python train.py --train_examples=26041 --widths=[48, 48, 96, 192] --init="small_normal" --max_steps=8600 --lr_schedule="cosine" --weight_decay=0.04
Rows from block 7 of a small spectrogram enhancement model, named by matrix and row number. Rows with one number belong to one channel. Each number is 128 + 24 x the weight over its row's rms, rounded and kept within 0 to 255. All counts start at 0. Numbers have three digits each.
After each channel's rows are labels from the 100 clips, of 14976, where the channel reaches its highest value: "strongest on" is what is common among them; "band" is the frequency band that holds the peak. Only what is clearly more common there than usual is listed. The data: drum patterns on synthesised drum kits. In brackets: how many of the 100.
# convs0: first 3x3 conv (model.decb.0.0.convs.0.weight, 96x192x3x3, each kernel summed), inputs 48-95
# convs1: second 3x3 conv (model.decb.0.0.convs.1.weight, 96x96x3x3, transposed, each kernel summed), outputs 48-95

convs0.88:121107174112169135138095139109150132147116089144094151113159116159120127146118108136154144130114092106145118157114123144157125140114106146091130
convs1.88:163135129101145147123118102088113102107089118093092122117116119153114112146143119171127121156110154116169109160131091092084167151120123107109127
strongest on: muffled (low-pass) (43)
band: 250 to 500 Hz (63)

convs0.20:139184124142101130129204096133114099107139148119137134091146142117129121139127121118148119109163139122125106114133100125128132121106125086191163
convs1.20:121123156083111136168139104120145114136121172106132099102139160103147145132138133151131109124128142101163102124118097093123071150128128114164109
strongest on: mains hum (92)
band: 250 to 500 Hz (100)

convs0.82:125134100127121141133107124108089105095138105136121127074111143092117091140091154055150149111115117117125124154125129132107116115050117137117072
convs1.82:129108114119160140121160120078109160131131074104160134113103104140144114151139097109104206124140098107113140146121121127109120122133134064100135
strongest on: muffled (low-pass) (35); clipping (32); text has "clipped" (32)
band: 0 to 250 Hz (44)

convs0.1:129095168118129125075107155162088129069116077139134119186113135049106140110115133089113121105109135142139117091111131109088160087174109144106087
convs1.1:120112097135081126132153144136126144127158114117163117083114113109140116116127127118136154123142154111119123143118155162159109159117158140139127
strongest on: thin (high-pass) (82); clap (52)
band: 250 to 500 Hz (63); 0 to 250 Hz (37)

convs0.29:118145119115121136132129122128139117127141141142129126128143127122141128113126146113129101135133159128142126142154114112145120142131125126114128
convs1.29:133138137092096090122122122117137140107148166157093124107142123118122154133171125134155117148111110150150153114077099109102163113156099151133113
strongest on: quiet level (79); one drop (27)
band: 1000 to 2000 Hz (60); 500 to 1000 Hz (36)

convs0.55:119116174101143124085114109132103149131115119133114098064100108116140149104117126120137120117110133133131118125122120104106128097024101124106119
convs1.55:129102112114115145112115127098139129157118179133141133187082092124112082143114121125103168114148127094089113119109172161115184166121148129148114
strongest on: cowbell (39); muffled (low-pass) (36); clipping (34); text has "clipped" (34)
band: 500 to 1000 Hz (38); 0 to 250 Hz (37)

convs0.39:134143083143103134136137109147122130133116132144131115143147106115080099126106123159164106073137150123127122138100130114122146123188121129129126
convs1.39:135105128079104127162167119103101133149148188105160092125106125140126142157114178118131147144152156086147134148137160121151117171134138142149108
strongest on: clap (79)
band: 1000 to 2000 Hz (63)

convs0.59:126110088138124136072191122136118124151101144144144126142140159122141133144141151181147145146142136118147139151179126134121138163103158078156169
convs1.59:110136138140161140137122108174095102133110113126154094083155151125123150172134138182089154109106136136154115162126083114123118125126121095116094
strongest on: cowbell (67); pink noise (36)
band: 250 to 500 Hz (87)

convs0.71:115153118109097162143126127135097126116166085088128134129119133100148133133145143059120115141131120126128125117126128143075124135099104142132093
convs1.71:148116114108155105096126128155151150165130171125133131104099109103147099137138076141102151187177138089137149111120156100123099139133123093119164
strongest on: muffled (low-pass) (41); high tom (32)
band: 0 to 250 Hz (95)

convs0.5:123125111124140141138122125135112136131162131124135117125123115122154111116102145074112113149134126131133133136136128096092135114111130113125122
convs1.5:129138126246132113102088146110114131147140140154093152153131128130118119127104119117113153130160141112137089124129073101112110146122109126093161
strongest on: clipping (34); text has "clipped" (34)
band: 500 to 1000 Hz (55)

convs0.75:151136133135127128116158109159141134111124154096172120158093112102123141113139153124096125135130106132175145106162136123089145103104146121180148
convs1.75:098095093143090107098135170114109127112127080115125109132157142145099183123104087144120136143155162121152139132103113123185117141131156119133113
strongest on: reverberation (88); text has "room" (88); text has "reverberant" (88); rimshot (51)
band: 0 to 250 Hz (91)

convs0.13:128146069117083127171144116122123120124145148113134130120148112126082115132129131139148110096115179139150127145124126131182120147072133126114134
convs1.13:162143123095094120177150140125127120161107152140167105153092122111133132183133149177157171140118119147142123149091147137113146140142152173129105
strongest on: muffled (low-pass) (44)
band: 250 to 500 Hz (57)

convs0.89:108116124084103152120095096129173158120136121115147090152129101098130131161121141093118117126140099128159118130152093145082127117132092080146113
convs1.89:102130125139157135097128115108156135125137067152121129133183143129125087114156092132104173148092123134110140125124096106105129086146114096126108
strongest on: thin (high-pass) (29)
band: 0 to 250 Hz (55); 250 to 500 Hz (40)

convs0.72:129115183108121111101112091128106120118124111104130113107143076125108129117112106170129103116159116130122133141127096119132147104100099121107105
convs1.72:076114135101162141148134140053140124120150120151098138153112150115147118146125145140118154115140116149145145136151103095097132138137096117165132
strongest on: white noise (48); pink noise (46)
band: 250 to 500 Hz (57)

convs0.26:133138137122119146142136141131108128131164105141133117129149123125137140147140136105143129149153120119128133134130131145122139102143121127120119
convs1.26:149137103179074117121101152130114126146110147122085155137139089134111091102126093146154140140137100140141086145141142144155152165133151175111138
strongest on: rimshot (56); clipping (27); text has "clipped" (27); march (25)
band: 500 to 1000 Hz (58)

convs0.25:147168106130129147160120119119120135128162058110132131157144117147099104141126153108167101118147158134129142154120123142182123135176138129116096
convs1.25:104147112155107125118145119097116171155124101092162159090154186101129148134136126106125192135132126157143136108112171097108102114121124098099102
strongest on: reverberation (61); text has "reverberant" (61); clipping (36); text has "clipped" (36)
band: 4000 to 8000 Hz (52)

convs0.62:132149110133094136080128164157119144109114102105132152141138134099107114129101113119153134085130131130144129152121146116150160123087108186162119
convs1.62:120125110086133146116148138112102136118115152108172123127132109148130117097119098080125100123125120113114126149150166174149161176127151131139119
strongest on: clipping (62); text has "clipped" (62); crash cymbal (50); thin (high-pass) (32)
band: 4000 to 8000 Hz (79)

convs0.50:121121107161115120108120097104080124171111146172115133139145130150142160182155124137130148151119167113129123133127112170159106146140170091146135
convs1.50:119113124152085137120138146079126131144116124107141125074079132144094121171164106082108130165179106100155112161153130101139098149155173107107103
strongest on: reverberation (76); text has "room" (76); text has "reverberant" (76); cowbell (45)
band: 500 to 1000 Hz (44); 1000 to 2000 Hz (41)

convs0.81:111165116126089128133151105137124081096117175149125129131170147115098138110132123142122128094146147095169105128117095112145136152161127093150136
convs1.81:131087121099063091130151162084159117150147138154098136120114108155109120081139094175121145172123114126171123143121091098131120146126129177155094
strongest on: reverberation (65); text has "room" (65); text has "reverberant" (65); clap (53)
band: 250 to 500 Hz (59); 1000 to 2000 Hz (40)

convs0.94:123128147113134134136146105127073132103150120152144124105148106097125153121142127100119117141146114135154133121145105124117130102091115110151128
convs1.94:133083123198090122110118154135094131149134115135087141172153140144103103106099094138133158138130137126152100160117122136161147165117130151097140
strongest on: clipping (28); text has "clipped" (28)
band: 4000 to 8000 Hz (52)

convs0.10:118120111139133125153134143114134108132126154089126090122144134128115122148122131108134152121168116127118136143129142142129117131175146117130113
convs1.10:144161096107101132123133125105118114162105112106121111126102059118120066151109156128130129156133136095138113141106104114131073127138146140102119
strongest on: clap (78); thin (high-pass) (37)
band: 500 to 1000 Hz (30)

convs0.23:136133146143157122091136138129132134159108120129111133111151118158124149135146112164126136126106113133150122112132136140125118126130138139123159
convs1.23:103155091080111127118113140169138122115118171124062112118159133130119094117124120151159040162145134130181128113132140116121143146120122146152119
strongest on: muffled (low-pass) (46); rumble (26); pink noise (26)
band: 250 to 500 Hz (45)

convs0.18:126094186107151109131109120113118132130131110108127091113097106128134193112160127166121127152126088156109145130156112132112119102093112117081121
convs1.18:079092118147132148117126145111085146100147117124113149154117163128111135148098151078114124095138135150087129166103132127163127141137150096122104
strongest on: pink noise (51); muffled (low-pass) (48); white noise (42)
band: 1000 to 2000 Hz (61)

convs0.92:139108144113124114188122116131160118152160152147130110130105106146090127124132127081115108134139124135159124150135122121131125123037119109134129
convs1.92:143149126124143106157136116167085135160126137152191083141123141127128141182137159154097140134105172093112124135143125147108122147118133108118126
strongest on: muffled (low-pass) (89)
band: 250 to 500 Hz (68)

convs0.48:137129143126174130137125126142133134153143127109126128135125135144146126135125142058126138154106164138135136150148142123128126139102137153111110
convs1.48:133123145103125128128115110173108137114154139127089116135155163125108177150156134150157093142133132129176126120104084110098161119114082128136139
strongest on: quiet level (71)
band: 1000 to 2000 Hz (49)

convs0.7:130151118122114168118147111128109127107150120118140147100148139116144107141112151138114127133143122108147127121124111130133129143101114138122127
convs1.7:161134149180090143129097099169102116134102140112133141098181134164118130099163107117120166134111149100123093133099124128133137110122154108080115
strongest on: rimshot (57); clipping (44); text has "clipped" (44)
band: 500 to 1000 Hz (44)

convs0.36:135123100146147145136113111114090150111146148149151123113104112114145137133140152102114121129104085159138151125125143146106109097108151112138137
convs1.36:151119149107127099140153142146127132172114100148150090184104138136121123194128167126131186133148138101139140145115110117119105135129133129117142
strongest on: ride cymbal (66); cowbell (41); clipping (28); text has "clipped" (28)
band: 4000 to 8000 Hz (63)

convs0.9:138130139136138125065096155162117139135106101121130108142125102121121086105087136138136103109148149142133150157152156097149176088118127137100063
convs1.9:126126109072149130125154161069096141123141127125176091102144131125139093094131086115107103156120129111110139114126157152127140159134139094117137
strongest on: open hi-hat (60); clipping (43); text has "clipped" (43); muffled (low-pass) (29)
band: 4000 to 8000 Hz (51)

convs0.65:078107136060144096151111088098135127084127120164112124130106142097132130118108121068094144139139081137126130149168080128099110137095092107084109
convs1.65:134167119142120116127150102072173126144120105131133147093119115123155116132150135123135202142114135157111155132124111099130108095160124125111115
strongest on: high tom (52)
band: 250 to 500 Hz (94)

convs0.77:134104114156138121135130111111070124129135121123114103077155090135127128100118129099127118170134119130109140140162137098165098091106160116129111
convs1.77:134103139201081134077130139090103122119163117091151140133098147125105137139103127133107149137183129119150151133099153122159134140135129118106136
strongest on: cowbell (45); muffled (low-pass) (35)
band: 1000 to 2000 Hz (37); 250 to 500 Hz (36)

convs0.41:133132150127159128155123112135140134143153120101125110116131110142146121115120145094121113152130135134123134145144129110135139122100136119111119
convs1.41:143144144102122093104107128139116140109150145139075139134150134133123156143148123142164077127125121154167141116112083104113155115130085138134158
strongest on: quiet level (81)
band: 1000 to 2000 Hz (50)

convs0.80:114111116105139131153090112125107122129145122123119100132116119121150105103090131075099119149142127109121129137155125077079122113125114094097096
convs1.80:119165120252119108121122132083123153148146117153142139154106141124128108104118115109102194152145128126109116102118106115125110143122123126094138
strongest on: march (30); clipping (25); text has "clipped" (25)
band: 2000 to 4000 Hz (77)

convs0.22:124126161126133104164103129111163112146140106115120125142122120150136166149155115111157128141136093134120110132132125154089112134149117113140155
convs1.22:127171115102199126156152131097090123110105103144118100107164139148141112165123148139134093126077148168138143140171100112090115138129102112115124
strongest on: muffled (low-pass) (78); pink noise (39); white noise (31)
band: 2000 to 4000 Hz (86)

convs0.44:132123132140123127132103090122161124148162127138144154148112095140120116140130150163172098166113156141167137154134141138120120126174162083169088
convs1.44:114100140096108112098133137101109150132124084100176127139129159131134188087086101129114105093158115111161153079141158112157119134125112085136143
strongest on: thin (high-pass) (35); clipping (34); text has "clipped" (34)
band: 4000 to 8000 Hz (63)

convs0.60:122127114124142140143115119134123129126144163143147115154107125118138133133119139097125123140123125114141124132132117112093125119134131121142140
convs1.60:098108139218147138121135144071126137131123054132117148172117144118133141116122115126110181115123107142132125159145077089120096133139115116109121
strongest on: thin (high-pass) (29)
band: 500 to 1000 Hz (52); 250 to 500 Hz (36)

convs0.83:118176055136073153181139097134103141099162148142137095158141119102132116119091158133115122117129131103156127136134107105138129137170132078144160
convs1.83:112162112070105078132164118152135130142135128160137106102135127130122103097135157194140130187077127117165154122117106094112093138129129156167090
strongest on: ride cymbal (63)
band: 4000 to 8000 Hz (66)

convs0.64:143156135149162169140109135155126162139155159059157130142114102149140115141109145117107138122129080159141163159151144127107152125106130129127129
convs1.64:135141134082176092146162144215106131142132138177144077128157139140141121146126143127126115146099154126118173120101133154156098149136130158131133
strongest on: ride cymbal (75)
band: 4000 to 8000 Hz (95)

convs0.4:129141123139106137136123122133087136122128111117144081146149099112122107099111135174122097098149106109146134114137125091109133082136128105134077
convs1.4:093123140085127166101148134109103121107094082147149071116156169117110117151136135130098129113104112120110137172121101136097143137137165111121094
strongest on: open hi-hat (64)
band: 4000 to 8000 Hz (64)

convs0.32:129153110122096152125128120119144132126163117133123142094139148119173109168112151109142136147138131104115128115119129158116121145116115137110118
convs1.32:148171124140082127119089108149147107114112203126112121089158112142114108099148110135131093175133138103125100099065121110113148120129153123108104
strongest on: crash cymbal (76)
band: 4000 to 8000 Hz (93)

convs0.21:132139160124148129164124160137143150111129164120111134140151137114107154152139124113071147108170131104110124135126129166189138124178111163113183
convs1.21:124180084114132149120131097133117121160146147132144133113143136135106062178123141117106115128104144138112072147127119173121123122077140086150103
strongest on: thin (high-pass) (84)
band: 0 to 250 Hz (87)

convs0.70:123127112149141147112105157141144131138138114139144097180122114097135144168164142066131135143145150147132138107135157160099146102203142149134129
convs1.70:136126123200164139161121095114153143140139145151126177155118137116125096102135116103139200155113106171096101108126149158093149098118101133121153
strongest on: thin (high-pass) (52)
band: 250 to 500 Hz (71)

convs0.57:112135117104121109153128105110093093094119159127126138135131140099110117095108106143079132115148114111138108109143100092136104123142101113133129
convs1.57:113128142121127111123159119115122140079115118129179096116131145140148186132124142100130125107095138178099159167129146144173138147158157134126086
strongest on: crash cymbal (53)
band: 2000 to 4000 Hz (83)

convs0.58:114104108119136132133111124131106129131150129117124115128123131115150099111092131078111126152135132123129133133146131092093130115117122098119102
convs1.58:130141126246118110132119139086103141160138121138126143146117127132127117131114126129114201131154128109140093144137074092123102155123129116092147
strongest on: rimshot (51)
band: 500 to 1000 Hz (60)

convs0.40:124132105088153112176115093121102108118144146147116128093131109123139101112118103062081127157171136114132126128177112111112117114115077104116120
convs1.40:160158131126137078112142131150151124114130103181155095141092088161128127114116079149108150167130142115101164119110133130163131142141139148110142
strongest on: cowbell (72); muffled (low-pass) (33)
band: 500 to 1000 Hz (50)

convs0.76:142129158120116106102125109113127126143130114139133088091123071156133131109108113196137094135154092121097140143141116122130133081063113116096140
convs1.76:080082112133130137113102145084138128089141107117085164173108145122113174111102112151126126119155134149134122137149147108102172164127114101170129
strongest on: rumble (50); pink noise (45)
band: 250 to 500 Hz (99)

convs0.74:127143109128129132123114139116179129143131089133124132090106148118147107155126142098167139108125182128134140153143145147134114135082122143123124
convs1.74:158162140074135141119103109154114115138117200135111112102157133134126078154159110121128097167133137071132108113085105103092129122114130092104125
strongest on: crash cymbal (45)
band: 4000 to 8000 Hz (82)

convs0.43:145154093133069155135140151148118108148128079125134105141124132126127108148119140132195128136115076108131107134140144111096150133078105151126132
convs1.43:140123136095184146135158120112099136141139136067108140082158076104128124110139157159124171147107135139163161133176149095144081150145110170120136
strongest on: mains hum (65)
band: 500 to 1000 Hz (71)